A small contrastive audio-text model, trained from scratch: muon at rate 0.0025.
Rows from block 8 of the audio encoder of a small contrastive audio-text model, named by matrix and row number. Rows with one number belong to one neuron. Each number is 128 + 24 x the weight over its row's rms, rounded and kept within 0 to 255. All counts start at 0. Numbers have three digits each.
After each neuron's rows are labels from the 100 clips, of 14848, where the neuron reaches its highest value: "strongest on" is what is common among them. Only what is clearly more common there than usual is listed. The data: synthetic speech, music and everyday sounds put through simulated rooms and audio effects.
# fc1: MLP up (encoder.blocks.8.mlp.fc1.weight, 384x96), inputs 0-95
# fc2: MLP down (encoder.blocks.8.mlp.fc2.weight, 96x384, transposed), outputs 0-95

fc1.109:142119138100137143120087080124142128155109140165096132178086143122150128151118101117109105121125084090120095108173179130150131152137156117141158119106116134119076132125158101167097099098103102165144114136140121112131115132116144122129112146186174159082110125114094136113151132133126103129
fc2.109:143180143175104107127110124138128131167116110143107119101146118074124164174126125097138151130100110135133182082151125148109113154124100156118140105110108144098148115127121160104114114148119107097094158087144153100136125150165072152100150113159132116170116124108160115129084114133128119137
strongest on: speech; wah

fc1.225:112103126150155115086137087118166161131137134106108115113114174092129078139081151143126152119113114159100147150134172146134119136125121088162173129105134124137117153110097105137109131092134087144110129104153158115118139108102122156119108113150093111097152145099150171111138069160156134134
fc2.225:131115127123122108116129127137121082138130134121150133084168056126111167105146120097138177107149145109120115139124094113158127144168128137127066135124175140104121109125125112142159154161119103109096104115100096173132101087121143142112142117153114097093145115168131118134102072109114120144
strongest on: tremolo

fc1.124:134114110147104102084090089117127141077116115125092137120127124122130121139110162121135153138094121090125144130114100096125088133145141120136164107125081095110125107161153100134145164109113054113129070120111153145081124072138109159152159139153130104113147148115118138105144125127125163140
fc2.124:111116120110131172106123133084146123141131102161141165104106116110133162124118170141117131119132141146092149149168128098105076156109131131098107127127154123129133152107168109083189184153128125129107152146126121138136128098095156174123090114130105155144145170116110163120115130128110095082
strongest on: drums; reverberation time: 1.2 to 2.4 s; bit reduction

fc1.113:153143166104136098153112134146155142161177164161115084097125154124137138116124180157134126187140109131120135148114139130131075113146131156144115118148114150155105127136168111143144149155149091097143178104142123152101125182148114161127132140138155114167164136102134115134104113152120097151
fc2.113:108110134113143132168122094101141123155111121191121123055101091137115137114124109114124133120082154146149133116125152152098132134157176141110092135116131143134157139117102123131097126133141184156170116162131137172149133159093145108153084126118121126113105171114143152133120176135130164140
strongest on: drums; number of effects: 0; dry

fc1.51:149120141133101146160143155106178096140126136135145152151180102104093167149109122108136156171139126149113156164104154122144172142138142151129121127090131159146089150062117141124150102097151171146159148137120116172139134153133133142132136099134158117166113117138167096142119143143148127166
fc2.51:098097138171125131140131137137060106099131112161073130148151118127129138186128132123112110134125179079115109116130129087138158106146112140136109110134120138172132104154124097119179127128111120147149099123142131070135122162145139118086138122099097154132141169136140098136138168144143161146
strongest on: dry; bit reduction

fc1.156:156123197150100135141130095082119096117122152120125174059167115158123152140162095114154146127123164123102155157142138098116136130155151098095142140127112108141150102130136116140124106151094122093155133109137156138134098137137112136135135132183101100127118141141113119160091110085142154155
fc2.156:124108152097100147128142092144161142112136160135138139150121128101142137163101123152129124101152100154124132104084118117120090086185122178095111139145106166096059137112127128150123133126105089142114151150133119147170142148129128131137135094096110144087154139143114104103160163122119181125
strongest on: speech; reverberation time: 0.15 to 0.3 s; dry

fc1.306:154148123128087134141127082148113125139126154140147123134121107172127111110150161136104124130120156114097098102134106082130134134150150139142107123109103143150127170105122088165124117110131083164124129163124101126127148056139138079165104183139145127119141138103135096080169138127137166099
fc2.306:095131091121135106107107143136159130158156165080144140115131137107116104099099181154131143149114107106147169119136162107119098105153135162129110103157129144072168141128149128107154140156151142155135139124157171152132144141144154134140122116083127122134143081174127142151150161095108081140
strongest on: speech; wah

fc1.154:126114085153082162145140122128140110150151122096126128141059107091111125114126133170088155112087151105112087163106097122115119140119158110123120076111174102123130127124127120183138108116142085132126161124141127171105097095096114117110126120120121125127141160144141147082164140131105143137
fc2.154:140120106136174105136142112112136081108141128105133105117158158157086124130156109148136090107119084160190149150147158141107069161144127157154137128125091168092135157145151143093136078134095136137114137115099126155148127129128112134124106126142142149152139160094140087114126133105156099152
strongest on: drums; number of effects: 0

fc1.19:132142163129140092159120152140110136102118119165112098118132128097095149156138158159149159146157125104107142136144126151134119125137154143225131164148107119130115158088160126102160101152142120132129130166132095156156106133100113116112125125123134099122106135092129151107126118157139203155
fc2.19:116161133128118117143120136109103138127100155166155115116155117168111140159154087114162099141157113132109105153166118154153120119124119127113087123137128165101078170114129146149055101112084156111169146106152156102163151167132119119124112130142121114121157109112167131128180129099126113137
strongest on: drums; dry; reversed

fc1.152:124136159141129105136112110117125133136100137175116169141172129143131116157169157130106111122155125145147121101144165091120099120138138102116179171108117165104115135110136110130144119114078113108127102136096118112144164147111117118148073123093187131101097134187133116131111123099147092167
fc2.152:100115101148147129138187135138138118136147104137160110159162140154101106153136099084164093123120147071114101116115123145115157108117136125133126143148109104116140147131101142118147108135128107097090168145096140151125112113138072116122148121185099081102156077110141142125166139130152097102
strongest on: far; speech

fc1.163:100099113175120168119145090105118116150145147110161151180072125160109130144103092118102144099105182157114136133169111088124118148110119123123132141121097100140136117098134091106137163129126124116146137149137132156101194150120125133109105126095126122141169155110159111102144126086147105122
fc2.163:169127114107162098123111123155145138127116146142103122071162084123122131112178148151106084133122086121105126127129131092131140167123121149101103134155157155099123120129148160157130099096108148136163101139135121143115138104144115129143148143137127134168121081105171139175118158067095124095
strongest on: far; long reverberation; drums

fc1.30:142140155107146168167111143132125156122115162165100102108109164126130170147109177123133114181137098146123127115113156095122095109115125146180126125147090135151107109181154110147154160142113107092128149105138128146122140195150125129128129135126164142162108109097103152130103114171117112131
fc2.30:125121165099098141186098100108113142134130144133108130049132110129128137096161134139094130119120149149118081138105145179109146146130147126139134147118098132145175148118128110127107117136095192125175126164129119130139141138082155131143114155155115150122147160146108105113138160148129079114
strongest on: drums; number of effects: 0; reverberation time: 0.15 to 0.3 s

fc1.45:070085129157136116152114165112126109122129159144156149165093123083100122140144141157092102190140083110123136130095129161149148141141140144194115108151161142142129129145148104110130123095107130168142120115134116141134162128103141136128142114143149134099082123156142115090142100145174134146
fc2.45:150153158149174132118119143133090155151133111093164109139117093127161120140170130110099145169080139097084120117140126165117160154126111145167129066114132108110104137091130127100148136127130115182141156150130128132081141127093133141142111145135139161138150125141171094149109123101164109107
strongest on: drums

fc1.287:188093151134123105111086137119126149110127150164128146153141130093152127121118158128130135121118107091139094114098122096124123158148152126140121117114148133122139072062144130062119120099131134141121146153055097128129116107080148137154118152163131093118143121108115135137124114116136117180
fc2.287:069131135113164149115124117168077123152172117185088084134117112120117110147104109147120151140114118149112144120164095161091142123073124105098127127160111169148104116144116131125105096118116166089171143121122149147137141115159142083122137096154118112133117107105128129148154158131137140112
strongest on: short reverberation; reverberation time: 0.3 to 0.6 s

fc1.290:107123124127181095117127100178141121121109136196091090126107178119139112123149127136127119156125169113144090145178157102156063119140121100146140131127122133132099101104133111141102123081106090105121107111122113135121153106149103100123106151135145130096120094107160127112135135115091160128
fc2.290:095137118093130121156130095123105078116144155118152114129083108115135145183114119095123138161152129134151149135106155105096149125133149147116112079099142134140134116163097103113143125128109135141138138130110188076091134166120058148128144113117123158118128166123131105178127141125123090158
strongest on: speech; wah

fc1.12:133087151121123102120094123105150122153109125130138126137150127114115162118131112174117110078099169121079157130147167155145127100114124153127184065086143118172134153131116101130129113131137129121140156159143157128098136109125111146113098183113119131103120088121183108105131122133127085138
fc2.12:134154121095102090152145115135158109107133182122113179106082131132098095151102147110126129141062110081101109157091129106166146082133122144159102127109122128135155144135141125155117076137129099155100174091108139129112110138114133112124093135112164147119134108118115106106100139104116143126
strongest on: short reverberation; drums; reverberation time: 0.15 to 0.3 s

fc1.143:092089128101179102130107146116137130121120098188158142114148150110177118148124066138131126149125172134132123135130112098142125112135136113140125100124162145122097147119188118089137098102092099116125151155122137165137119117092106098123117166116158129147129167124135121080165138107144127163
fc2.143:165098138152132092117153168150096063183082132089111133115095150166136122104097114129103114109124150106130137123103124170140128102111170094120152171124165110132136150147103111104127104147173155137147143148094150114112121155132099127164121161116150167127105120107147117142122108128127138146
strongest on: short reverberation; reverberation time: 0.3 to 0.6 s

fc1.134:139154162172112121164149097129119133127161119141099127112122106091108118138125080092145103131132097196125136122108147092138128121156146097123127092098123124106132190116109088115127161147146093106146115150158139136099154133093108139138110174120143148119109133138191135104156124088125105130
fc2.134:137116145103132132095127149126127154176112153139109142119183111100114152111093124166118119140147142096139118077062168133108144126064104141147131166158111152130104155127138123102149153127129169138138178132118085113140107147125153114120128103148097092137144149107108147113105136159108167128
strongest on: speech

fc1.273:138146130126101168126107117154110136143094142162122150107106131130144170118095191171107089172131117083127129120138128108121108126082126151140162146144105147147127116146132122106143143107130087105139135098062121123158134124171073117105116118132157121114100125120097134092087122169111129153
fc2.273:103162149143136148148159105141145132150140128140151135098154103105127153112132064152134158100160112143097122138120151113107181123134144104126098145167083104117149146137111133137136161133135124144166121207147153157094126133086147162088137149168116163112173134118137143109138118130146134111
strongest on: distance: near; reverberation time: 1.2 to 2.4 s

fc1.34:089129133150103103112071131085154128147114136111102161146106137123126129102128125128153120126169103158114094095132140145158117165160198139147111124147145120148095110115147112149111119150142132108095152119112084127173079103111100112098120136086131127097131136133156085130146139108099125174
fc2.34:135166095094109121123091140138117140116132125106168139125110156145179098148120089129145110120138134117140126137118155104178138125156089121146147095101091112133117097111146118105141153119138131107125163127187160140150130103148188086105149138121152155127160082067125131146134136166100134124
strongest on: drums; reverberation time: dry; ring modulation

fc1.83:088098139189128143152123161139177136112143147135144146115083168114138147128100115119134092137130150137123159161123123135105110098143167159126116139132124110136127147140118111171103168127132108163147154097110138164152086153182097161108121115164136112126174157120114110139149115171092116135
fc2.83:110118141174148132132121153115128159149096145172117125112176175154148099124163128110119092119120143129117171111156173154151114151151112090130092129134141098113122114160094126180176142117106112088120133122123143182131167102124152154150112129105116116098123122111086132157105116111116140163
strongest on: tremolo

fc1.72:166119128150115149135111114135129132094174135155146149162128147098098109174136101103103114119124158119117094111131147066105135095107096159140122115139093119169143155133149118150152073143152100121100134147156121147139108121120155082131073117182119152121096141168131148112142116126117158112
fc2.72:104103102136109133114167132127125132157115109103134102113107103124160128118117143136127106153145135162141143148137146200133099153179162129134115080160109137110108160185081131124093136145134163088127096120129158123166127157145093138114139141106090149144136096073125139095109110113129105128
strongest on: band

fc1.164:089110143141126143119142156142111138110130163169138129138120099085111163178104127127131087157130124130139113127177129140126159108164142117185133096122072103116150120153100103160125141124106119088159135128190162137108115100099059150120147109127126117149110118138125129138156150150116121121
fc2.164:134149145123118101171075111122130104124122118096107129121110148101150123120113154109132111149140143106173129098124131155118114122122142108135129120044153146119116106164099129130165099147125127146143167117116124101112159129152107161107144108099158153150134128153078132145132206113083092133
strongest on: speech; wah

fc1.283:135120155126127102142147119137142111184126133112136122125083116116131142145118125146086128178113145177103140138153115157173130133138174140094123144118162109179113184105120105111153105147122140112159127129125131153095164090120151136106178139118133139141132141079098104169097115150135084145
fc2.283:154147089071131124133095137143093128121162134152129123116152128129137123154122112094126094071088120107144119141158149111153176158138099181109101123180126155133143131162091087145131128100105119136088111126089146126137150165092122128135116103100151128105146122141103115104146097116146158151
strongest on: band; dry

fc1.215:149143085132129128137127101125121152090123117106123095147161156155116159108086128154085110161137151152120175129108141126138093091123159089130132133084095120124156108150125120099110136137179092116117109112115138154111108112118114129148185141141149090133079126132082151094128125163093114158
fc2.215:125074169128095159155128102123157111164163147117117151120128131134111187127155137144094142150106152107108070153175076116116134197121147127170079104095104116152119115130125112161127127128127119147145157156138117159116126163136158126096116162109102127140140127148118131121119118109134138129
strongest on: distance: near; drums

fc1.69:140149112132091100136101109104134147180089165155117187109146121081106108128114177100121139112116145092139136102148119128128081140113146132186147134132122140107129099099112095198155111097128112127126139122099149131130157117107093115136144136130082136081129114096151144123110129115136149144
fc2.69:140158130147142141152117160131124137109091096120120101119136130113136173138148092125134100142154090126077129161128144179104183122126120106116099178174091155139162106159117131099126120081145102154114102132146138126108146168105149090088138109135134126127176160160107126122141126156155127121
strongest on: distance: near; long reverberation; reverberation time: 1.2 to 2.4 s

fc1.339:113143123151168144133110137182124113100135142182134132123160090117130132121119116115152152122172145070125104133164174130119111130124144140140108087154124134162130101146119140114131112113148116102126150117134158134099061159115107132131150140122148085141153139139184114130183124135102100177
fc2.339:149125113138146103119134187116117094149134142086150099112083194157105121091108101107127162132110123136155101111122136153155099116132122140128179100146157142119142166114146142154130161138147158157142154102118137154107126207117155122100131112133163164102131135136143121111114148106143146124
strongest on: dry